Rows from block 3, named by matrix and row number. Each number is 128 + 32 x the weight over the matrix's rms, rounded and kept within 0 to 255. All counts start at 0.
# fc1: token-mixing MLP up (model.blocks.3.mixer.f.fc1.weight, 80x256), inputs 208-255
fc1.0 [132 179 181 120 150 163 152 116 161  81 110 153 167 139 183 117 117  44 146 141  96 137 214 148 173 128 192  91 129 130 170 147 134  76  87 151  97 152 175  89  75  80 152 123 146 123 123 114]
fc1.1 [138 133 178 138 133 117  96 188 171 159  98  93 133  93 123  83 110  89 121  95 148 103 171 170 136 152 124  71 121 171 103 109 166 112 109 146  99  85 108 116 142 150 139 157 134 127 134 211]
fc1.2 [139 163 157 149 129 179 157 179 182 163 163 138  99 108 130  89 150 140  78 105 124 145 121 126 136 100 119 138  82 110 118 116  84 126 174  98  66  76 144 130 129 117 122 130 154 135 103 132]
fc1.3 [153 121  76 130 155 147 117 135 124 125  86 127 143 110  99 164  28 132 142 134 105 157 109 164 184 157 112 112  78 142 123 125 175 188  89 179 153 142 168  92  98 144 192 145 154  87 139  95]
fc1.4 [181 132  68 111  89 142 132 121 170 162 100 165 143  70 163 143 135 114 142 130 130 111 115 111 150 168 157 165 199 148 153  84 146 126 172 185 161 152 121 143  98 100 165  77 171 101  87  93]
fc1.5 [ 87 123 110  81  97 140 117 179  97 142 102  97 150 113 110 153 142 157  83 120 116 140 182  78  97 124  64  97 155 133 120  95  98  88  88 165 113  84 168  99  84 123 126 137 116 156 137 123]
fc1.6 [105  97 145 159 102  98  81  98 172 110 154 134 196  83 151  85 125 121 128  99  93  91  85  97 144 110  90 156 120  82 126 123  97 140  99 123 156 151 107 160 112 118  92 139  94 148 127 106]
fc1.7 [146 102 132 189 132 128 109 147 184 147  73 133  87 101 117 144  76  94 114 148 150 163 130 125 185  90 128 135  84  77 104 170  87 146 120 112 159 119  92  75 118  95 101  38 153 163 141 161]
fc1.8 [ 97 117 160 111 104 109 176  77 124 135  97 148 125 101 147 129 107 166 113 115 143  94  94 122 129 120 112 143 110  76 117  82  90 126 139 117  99 187  82 123 114  87 115 158 154 133 119 119]
fc1.9 [ 96 117  59 165 164 202 128 123  75 143 113 116 131  56 133 129  94 132 119 101 137  99 105 128 106 150 143 172 159 115  95 157  63 143 210 177 137 106 143 137  83 127 139  69 138  92 118 148]
fc1.10 [167 151 147 143 113  89 124 125 152 133  88 124  97 157 100 138 121  90 167 125 141 202 174 164 163 124 173 110 111  72 129 140 130 152 102 142 154 109  61 159 160 178 126 118 127  94 212  77]
fc1.11 [127 204 104  72  84  97 139 182 139  60 109 162 199 143 110 211 230 125 165 125 123 137 161 169 137 187 125  57 162  96 131 131 149 152 100 104 164 144 133 158 159 124  96 123 176 118 123 138]
fc1.12 [ 76 154 152 135 121 161 152 114 139 104  93  67  85 118 153 145  83 118 135 159 159 102 119 134 119 152 104 146  99 103 120 150 101 161  85 154 144 140 152  53  88  98 154 142 108 135 106 156]
fc1.13 [ 95 148 156 192 150 167 124 101  75 100  83 154 114 122 123 110  71 115 132  88 179 124 152 179 127 107 104 123  87 119 157 109 130 134 139 121  75 124  88 110 152 141  69 154  89 157 101 120]
fc1.14 [182 122 165  74  76  90 100 148  76 101  74 164 159 159 144 154 134 101 141 132  87 183 141 143 105 138 140 138 152 162 150  95 168 123 155 138 138 137 104 193 105 117  77 115 148 120  62 150]
fc1.15 [124 125 102  92 107 101  72  84 115 129  97 118  83 101 114 140  61 130 179  84 148 114 131 139 150 169  91 247 129 102  99  72 106 135  94 133 191 169 155  74 156  86 158 107  79 144 137 116]
fc1.16 [ 55 127 169 126 112 146 122 170 152  80 111 122 182 119 144 173 156 108 171  88 113 110  89  84 102  46  85  87 139 111 137 122 127 118 126 111 136  93  88  93 162 116 136  75 106 124 127 145]
fc1.17 [163 101 173 110 140 112 156 159 155 113 102  85 162  85 157 133 132  90 104 135 194 147 156 115 147 113 133  91 136  90 143 115  94  97 152  48 111 108 127 109 106 115  72 136 105 175  74 151]
fc1.18 [126 137 124 176 128  46 187 254 108 111 102  79 139  66 128 150 127 122 162 152 121 164  94 175 127  92 109 113 159  95 133 142 168 127 109 124 119  69 135 148 138 102 150 137 126 181 107 138]
fc1.19 [169 149 117 127  90 145 145 118 106 164 118 112 118 207 124 104 129 150  85  80 159 138 114 111 135  97 103 152 170 117 188 197 132 115  70 192  80 100  89 162 113 147 144 142  78 177 126 164]
fc1.20 [ 85 161 157 153 155 124 149 114 129  85  85  79 169 100 107 132 137 119 120 138 127  97  98 115 148 166  85 125 140 119 182 102 108 102  66  98  91 127 144  72  88  92 118 126 104 123  99 107]
fc1.21 [176 131  90  75 102 148  91 143 151 158 132 161 113  99  52  73 170 111 125 179 143 166 142 119 155  96  91 138  98 126 178  95 125  99 120 144 180 207  67 155 110 142 118 151 101 117 167 128]
fc1.22 [106 133 160 184 162 170 101  98  80 139 113 156 149  85 135 122 130 154 136 163 157 179 140 158 109  94 138 135 118 144 178 180 117 184 169 134 108 152 170 165 119 168 139 129 117 156 146  93]
fc1.23 [187 142  92 152 148 123  69 149 179 141  86 151 152 129 109  90 150 141 110 126 191 158 149 145 131 152 128  90 122 136 160 102 141 110 185  84 165 195 126 169  69  82 134 146 120 178 168 100]
fc1.24 [ 91 108 113 195 183 122  98 148 188  88 136 145 156 116 148 159 128 107  95 124 178 140 140 154 141 122 198 120 138 152 164  91 136 127 144 110 122 134 162 142  86  94 138 116 119  76 130 157]
fc1.25 [136 139 145  72 105 156 148 173 159 115 149 125 101 122 142 131 128 184 156 116 133 164 127 124 211  93 105 106  72 127 130 153 158  92 107 110 111 147 134 134 102 142 128 132 144 131 136 185]
fc1.26 [134 114 118  85 155 124 100 165  96 173 110 191 160  84 100 159 177  98 142  87 175 137  86 154 120 113 143 126 116 133 117  84 103 131 167 106 108 154 142 159 115 111 146  92 101 128 133 132]
fc1.27 [161 142 127 122  41  93  71 107 131 113 122 132 162 106 122 108 175 163  99  96 151 130  99 172 106 137  90  98 125  53 135 140 121 157  82 117  84 159 139 144 184 105 108  80 143 167 135  86]
fc1.28 [211 128  97 175 117 138 169 144  99 156 123 148 122  87 164 117 106 193 153  96  96 122 161 106 145  47 156 121 142 186  71 115 115  86 110 118 148  99 170 112 126 128 123 184  98 148 113 108]
fc1.29 [114  58 145  91 118 101 153 157 158 117  93 136 204  95 132 197  96 130 155 108 138 106 160 149  96 115 122 205 121 137 113 144 131 178 102 144 134 115 161 177 145  51  93 132 177 122 175  70]
fc1.30 [122  79 115 104 102 212  92 150 171 113 113 177 143 130  73 154  61 184 144 163 119  51 128 106 161 135 160 133 130 127 128 155 154 127 110 118 204 107 138 151 132 109 192 165 111 176 109 103]
fc1.31 [ 97 138  80 142 141 145 126 140  88 126 123 120 124 112 116 128  87 120 150 139 125 199 116 125  81 177 108 214 167 153 133 132 124 127 189 179 109  76  93  67 153 196 150 128 160 139 178  97]
fc1.32 [161 129 129 109 153 116 150 130 133 125 118  98  72 156 134  99 142 100 157  99  71  79 113 122 122 114 114 110 104  94 117 119 104 166 126 112  90 158 103 114 169 162 117 137 160 112 164 136]
fc1.33 [131 107 124 151 138  99 140 144  79 123 107  91 127 134 120 139 164 152 112 106 105 113 125 125  99 101 103  87 150 155 103 121 168  89 102 142 160 155 102 112 104 135 142 169 136 115 195 134]
fc1.34 [ 82 219 120 219 111 108 125 119 102 101 156 152 181 161  98 171 123 132 133 116  77 119 143 199  90 151  82 183 102  97 177 125 134  96 114 148 210 119 143 166 129 141 124 220  83 121 145 143]
fc1.35 [158  95 115 103  72 115 145 116  95 112 151  59 137 130 155  79  93 113 144 102 115  19 146 153 103  89 136 109 148  82 119 107 163  92 157  87 150  98 146 141 125 125  94 150  99 123 131  61]
fc1.36 [ 75 129 184 155 114 165 108 118  90 173 163  92 154  84 118 106 104 157 103 103  89 135 175  93 114 191 129  85 112  90 134 165 216 187 128  93  56 146 133 178 167 112 133 117 163 106 156 127]
fc1.37 [192 133 147  80 154 150 158 110 105 120 108 135  93 136 140 105 162 137 131  64  93 135 117 172  88 118 175  84 111  75 148 122 126 169 110  92 109 139 116 126 141  96 129  91 164 104 138 142]
fc1.38 [176 123 138  99 135 159 112 146 124 176 136  91 135 107 133 158 165  76 136 145 156  60 118 190 160 153 132 161 104 124 127  99 133 136 122 121 130  96 127 168  88  87 134 160 172 194 111 145]
fc1.39 [114 133  82 103 129 101 205 186 143 107 131 120  95 110  97 129 140 129 180 139  63 119 130 164 154 135 135 161 125 109 163 140 148 155 102 109 132  61 192 128  63  98  98 131 144 129 102 112]
fc1.40 [128 119  83  98 132 115 134 133 151 118  49 127 126 102 151 162 193  84 116  83 129  67  44 109 164  78 111 112 109 145 123 192 144 185 157 127  96 154 179 134 139 137 142  69  58 125  82 139]
fc1.41 [155 139 192 112 105 149 101 136 113 153 125 130 153  89 126  88 139 120 127 121 140 154 192 127 129 112 104  76 138 114 108 152  57 106 120 122  98 147 179 181 112 178 110 133  81 145 184 122]
fc1.42 [ 82 126 116 156 149 112 136 167  72 156  77  84 135 116 126 116 147 137  92 100 135 162 107 170 158 117 133 125 140 126 125 140 107 136 102 152  99 102  69 136 133 137 122 149  97 169 138 157]
fc1.43 [120 159 124 113 145 177 173 125 107 174 167 148 193 156 155  76 111 135 143  89 154 138 168  94  76 129 133 147 115 137 166 121 120 151 134 133 124 139 160 133 188 115 153 168 160 106 107 121]
fc1.44 [ 83 138 164 147 150 153 119 101 166 143 111 198 144 153  79  53 152  91 100 139 113 111 180 104 153 110 157 143 111 126 158  84 119 116  86 138 152  68 131 151 159 150 144 136 100 135 184  95]
fc1.45 [131 142 103 167 126 164 105 227 124  99 123 203 160 106 135 143  92 176  97 155  90 114 115 111 174 114 105 123 155 149 108 164 112 162  73  98 105 235 175 148 131 129 119 101 147 149 108  89]
fc1.46 [203 127 102 110 126 124 120 141 190 158 188 117  93 225  65  52  91 138 102  81 182 176 176 134 114 126 136 143 132 136 149 123 209 133 155 146 105 114 204 108 107 131 191 128 154 155 120 135]
fc1.47 [156 166 159 161  89 156 146 140 143 145 159 132  99  78  99 145 159  91 162 122 128 141  97 105 129 148 140 148 133 144 166 108 149 116 200  92 148 158 143 197 175 161 123 101 110 151  79 106]
fc1.48 [132 119 189 168 106 181 126 101 171 114 123 181 115 169 121 137 123 114 119  89 152 128 126 160 122 124 117 107 106  94 118  97 152 135 142 112 192 145 108 160 133  70 105 153  76 104 119 221]
fc1.49 [107 146  86  82 135  85 158 140 116 165  63 134 129 151  75 143  67 196 148 133 159 127 165 110 151  95  70 110 152 117 118 134 136 188 207 119 152 124 168 136 169 157 150 121 102 144 166  52]
fc1.50 [161  75 150 111 117 142  67 136  72 136 140 128 146  83 109 111  97 137 120 136  78 155  96 116 141  81 100 117 112 132 155  94 132 136 125 207  83 102 128 172 120 107  75  99 136 126 126  82]
fc1.51 [133 157  83 105  80  96 105 132 142 137 173 204 147 176 136 163 157 122 164  84 126 121 149 136 141 154 175 139 141 155 176  96 106 157 131 150 120 121  89 142  79 152 105 152 108 116 115 138]
fc1.52 [ 77 156 133 146  86 207 165 153 134 151 179 145 163 142 146 117  78  76  87  86 165 118 145 105 155 116 182 111 114 162 138 115 113 132 130  74  77 128 134 134 103 188 103  90 161 155 104  84]
fc1.53 [139 116 104 171 127 131 152 112 121 138  92 167 155 104 137 126 132 155 100 106 105 109 157  52 138 111 147 143 170 122 131 126 146 157 142 114 125 124 144 178 145 119 166 103 149 137 156  75]
fc1.54 [182 169 110  88 139 153  94 153 105 138 163 106  99 131 127  95  65 123 164 133 157 155 112 124 162 165 133 130 171 109 113 116  86 129 108 112 134 146 106 107 148  85  89 105 114 100  73 129]
fc1.55 [161 139 169 163  64 142 109  97 134 164  82 132 144 138 172  98 143  93 115 138 136 155 150 139 114  94 170 157 116 124 162  87 142 136 123 172 134 100 125 118 167 158 108 151 190 134  82 157]
fc1.56 [113 172 174 149 107 138 125 133 125 119 152 144 137 119  87 111  99  87 120 133 176 116 128 171  97 150  94 176 163 106 159 114 167  87 148 161  98 173  87 161 123 147 153  97 112 136 131  78]
fc1.57 [100 164  98 139 105 155 107  66  93 131 165  96 121 111 154 184  55 110 102 123 119 170 160 150 145 157  67  76  43 102 104 137 154  88 203 105 130  78  91  82  92 148 128 143 137 126 122 125]
fc1.58 [133 140 135 106 139 142 131  95 173 184  80 165  79 140 112 103  96 132 157 135 151 122 139 128 119 123  95  96 136 102 183 157 117 160 125 101 125 112 138 133 144 154 118 122 151 137 163 146]
fc1.59 [106  78 158 152 147 117 104 119 165 151  97 103 148 160  50 121 154 129 148 164 124 187 140 147 129 155 132 133 123 109 140  66 126 123 179 123 140 101 121 161 121 131 107 150 195 120 114 182]
fc1.60 [183  69 113  96 147 226 153  94 100 174 198 174 129 137 117 118  72 100 128 110 119 142 129 120 115  84  52  80 162 170 160 150 159 117 150 143 154 144 107 148 142 132  95 126  86  91 148 107]
fc1.61 [163  78 121 176 111 171 128 116 124 166 139 161 138 125 151 144 139  75 103 104 138 141 163 158 122 116 124 143 126 126 215 103 115 160 103 148 168 134 121 100 125  84 109 101 192 137 123 150]
fc1.62 [154  98 121 112 139 119 113 155 183 104 173 136 135 105 123 149 185  71 165 115 191 149 144 138 139 126 167 165 120 106 112 123 112 153 143 123 161 109 106 103 116 129 109 125 121  87 110 126]
fc1.63 [114 139 162 141 140  91 134 110 144 209 137 135  86  81  96 121  83 174  69 147 156 134 197 106 165  74  81  97 140 167 124 157 140 113 174 118 116  60 109 176 121  81 155  70  73 156 164 124]
fc1.64 [164 132 150 169 129  96  95 121  60 166 126 128 108  69 140  55  78  70 148  78 171  97 164 119 179 174 133 101 123 135 120 120 126 152 103 133 116 114  90 110  98 123 156 143 145 168 166 113]
fc1.65 [118 117 112 155 162 139 142 181 165 119 135  99 108 106 104 108 123  90  73 150 122 114  91 162 112 123  93  72 132  81 175 155 133  70 178 154 121  77 126 102 162 161 125 123 143 157  90 168]
fc1.66 [147  62 142 101 106 142 117 125 138 186 121 204 137 113 135 137 140  97 150 106 138 114 177 145  80 128 112 145 129 134 113 176 136 134 129 117 152 118 138  87 188 146 160 158 110 103  99 112]
fc1.67 [104 128 106  90 124 159 195 142 108 182 189 130 113 108 139 155 179 140 152 107 131 122 170 155 142 153 174 133  47 137 167 118 110  93  88 107  84  90 148 186  80 110 152 145 109 130 106  89]
fc1.68 [172 116 108 143 146  90 148 123 162  59  67 168 140  93  73 132 180  75  84 153 191 117 137 190  89 133 112 122 141 147 101 159 146 115 148 182 201 195 159 160 100 165 104 155  95  86 161 138]
fc1.69 [126  38 151 115 145 142 113 118 109 138 147 114  85 153 155  82 111 127 132 115 129 128 171  74 139 130 170 132 101 159 136 126 115  89 124  89 109  74 145 108  71 190  54  94 153 102 126 123]
fc1.70 [146 149  94 196 117 149 115 117 124 105 110 153 110  78  30 147 170  76 111 111 134  87  77  76 155 139 106 155 111 126 131 139  99 108  78  92 131 140  96 124 111 146  99 192 141 126  79  94]
fc1.71 [ 66  92  95 119  67 173  96 130  87 121  87  97 151 103 103 101 127  98 141 140 121 151 194 130 155 157  99 136 168 181 173 172 185 132 174  78  80 155 186  84 187 152 125 161 129 109 144 104]
fc1.72 [177 124 172 127 120 158 179 176 101 112 151 170  66 143 122 115 126 117 119 205 139 132 113 112 158 162 155 103 133 101 114 127  86  85 185 148  96 158 119 193 101  97  83  99 132  92 115  70]
fc1.73 [187 140 109 174 113 123 101 169 101 121 128  65 113 148 141 139 171 129 100 104 141  76 120 101 105 133 166 123 155  93 131 122 122 124 151 135 125 126 158 145 129 135 145 161 133 119 156 128]
fc1.74 [ 79 112 156 102 171 169 138 178 133 127 122  98 167 147 142 121  99  80  99 175 139 121 127 117 175  63 131 126  70 121 129 112 139 181 122 106 194 131  82 113 110 105 146 111 122 161 145 140]
fc1.75 [ 74  76 101 132 166  84 171 123 116 111  64 159 117  93  89  97 141 116 145 163 144  84 142 159 145 155 161 116  94 108 173 159 127 153  71 101 104  97 119 124 129 145 111  80 151 128 162 110]
fc1.76 [144 124  85 132 122 158 151 152 154 147  82 149  96 113 171 135 166 148  92  91 197 134 154 101 197  94 125 128 159  67 142 110 130 124  82 140 150 131 128  85 135 148 107 199 169  43 168 117]
fc1.77 [136 127 143 159 147 153 159 134 113 116 103  88 158 110 137 180 156 150 152 153 163  34 117 136 108 122 115 114 131 136 120 118  96 157  95 113 123 122 140  99 150 148 132 142 137 147 140 117]
fc1.78 [ 97 136 115 171 190  99 156 148 103 100 118 110 124 149 120 125 154  98 169 108 146  69 140 130  92  99 123 161 115 141 147 135 138 170 115 162 130 102 127  97 155 121 140 203 102 134 161  98]
fc1.79 [105  71 148 181 107 125 108  90 156  88 149 155 114 123  93 133 107 101 111 178 127  85  51 113 109 136 103  79 133 117  98 143 145 157 207 104  99 122  93 128 168 125 146 151 111 115 139 171]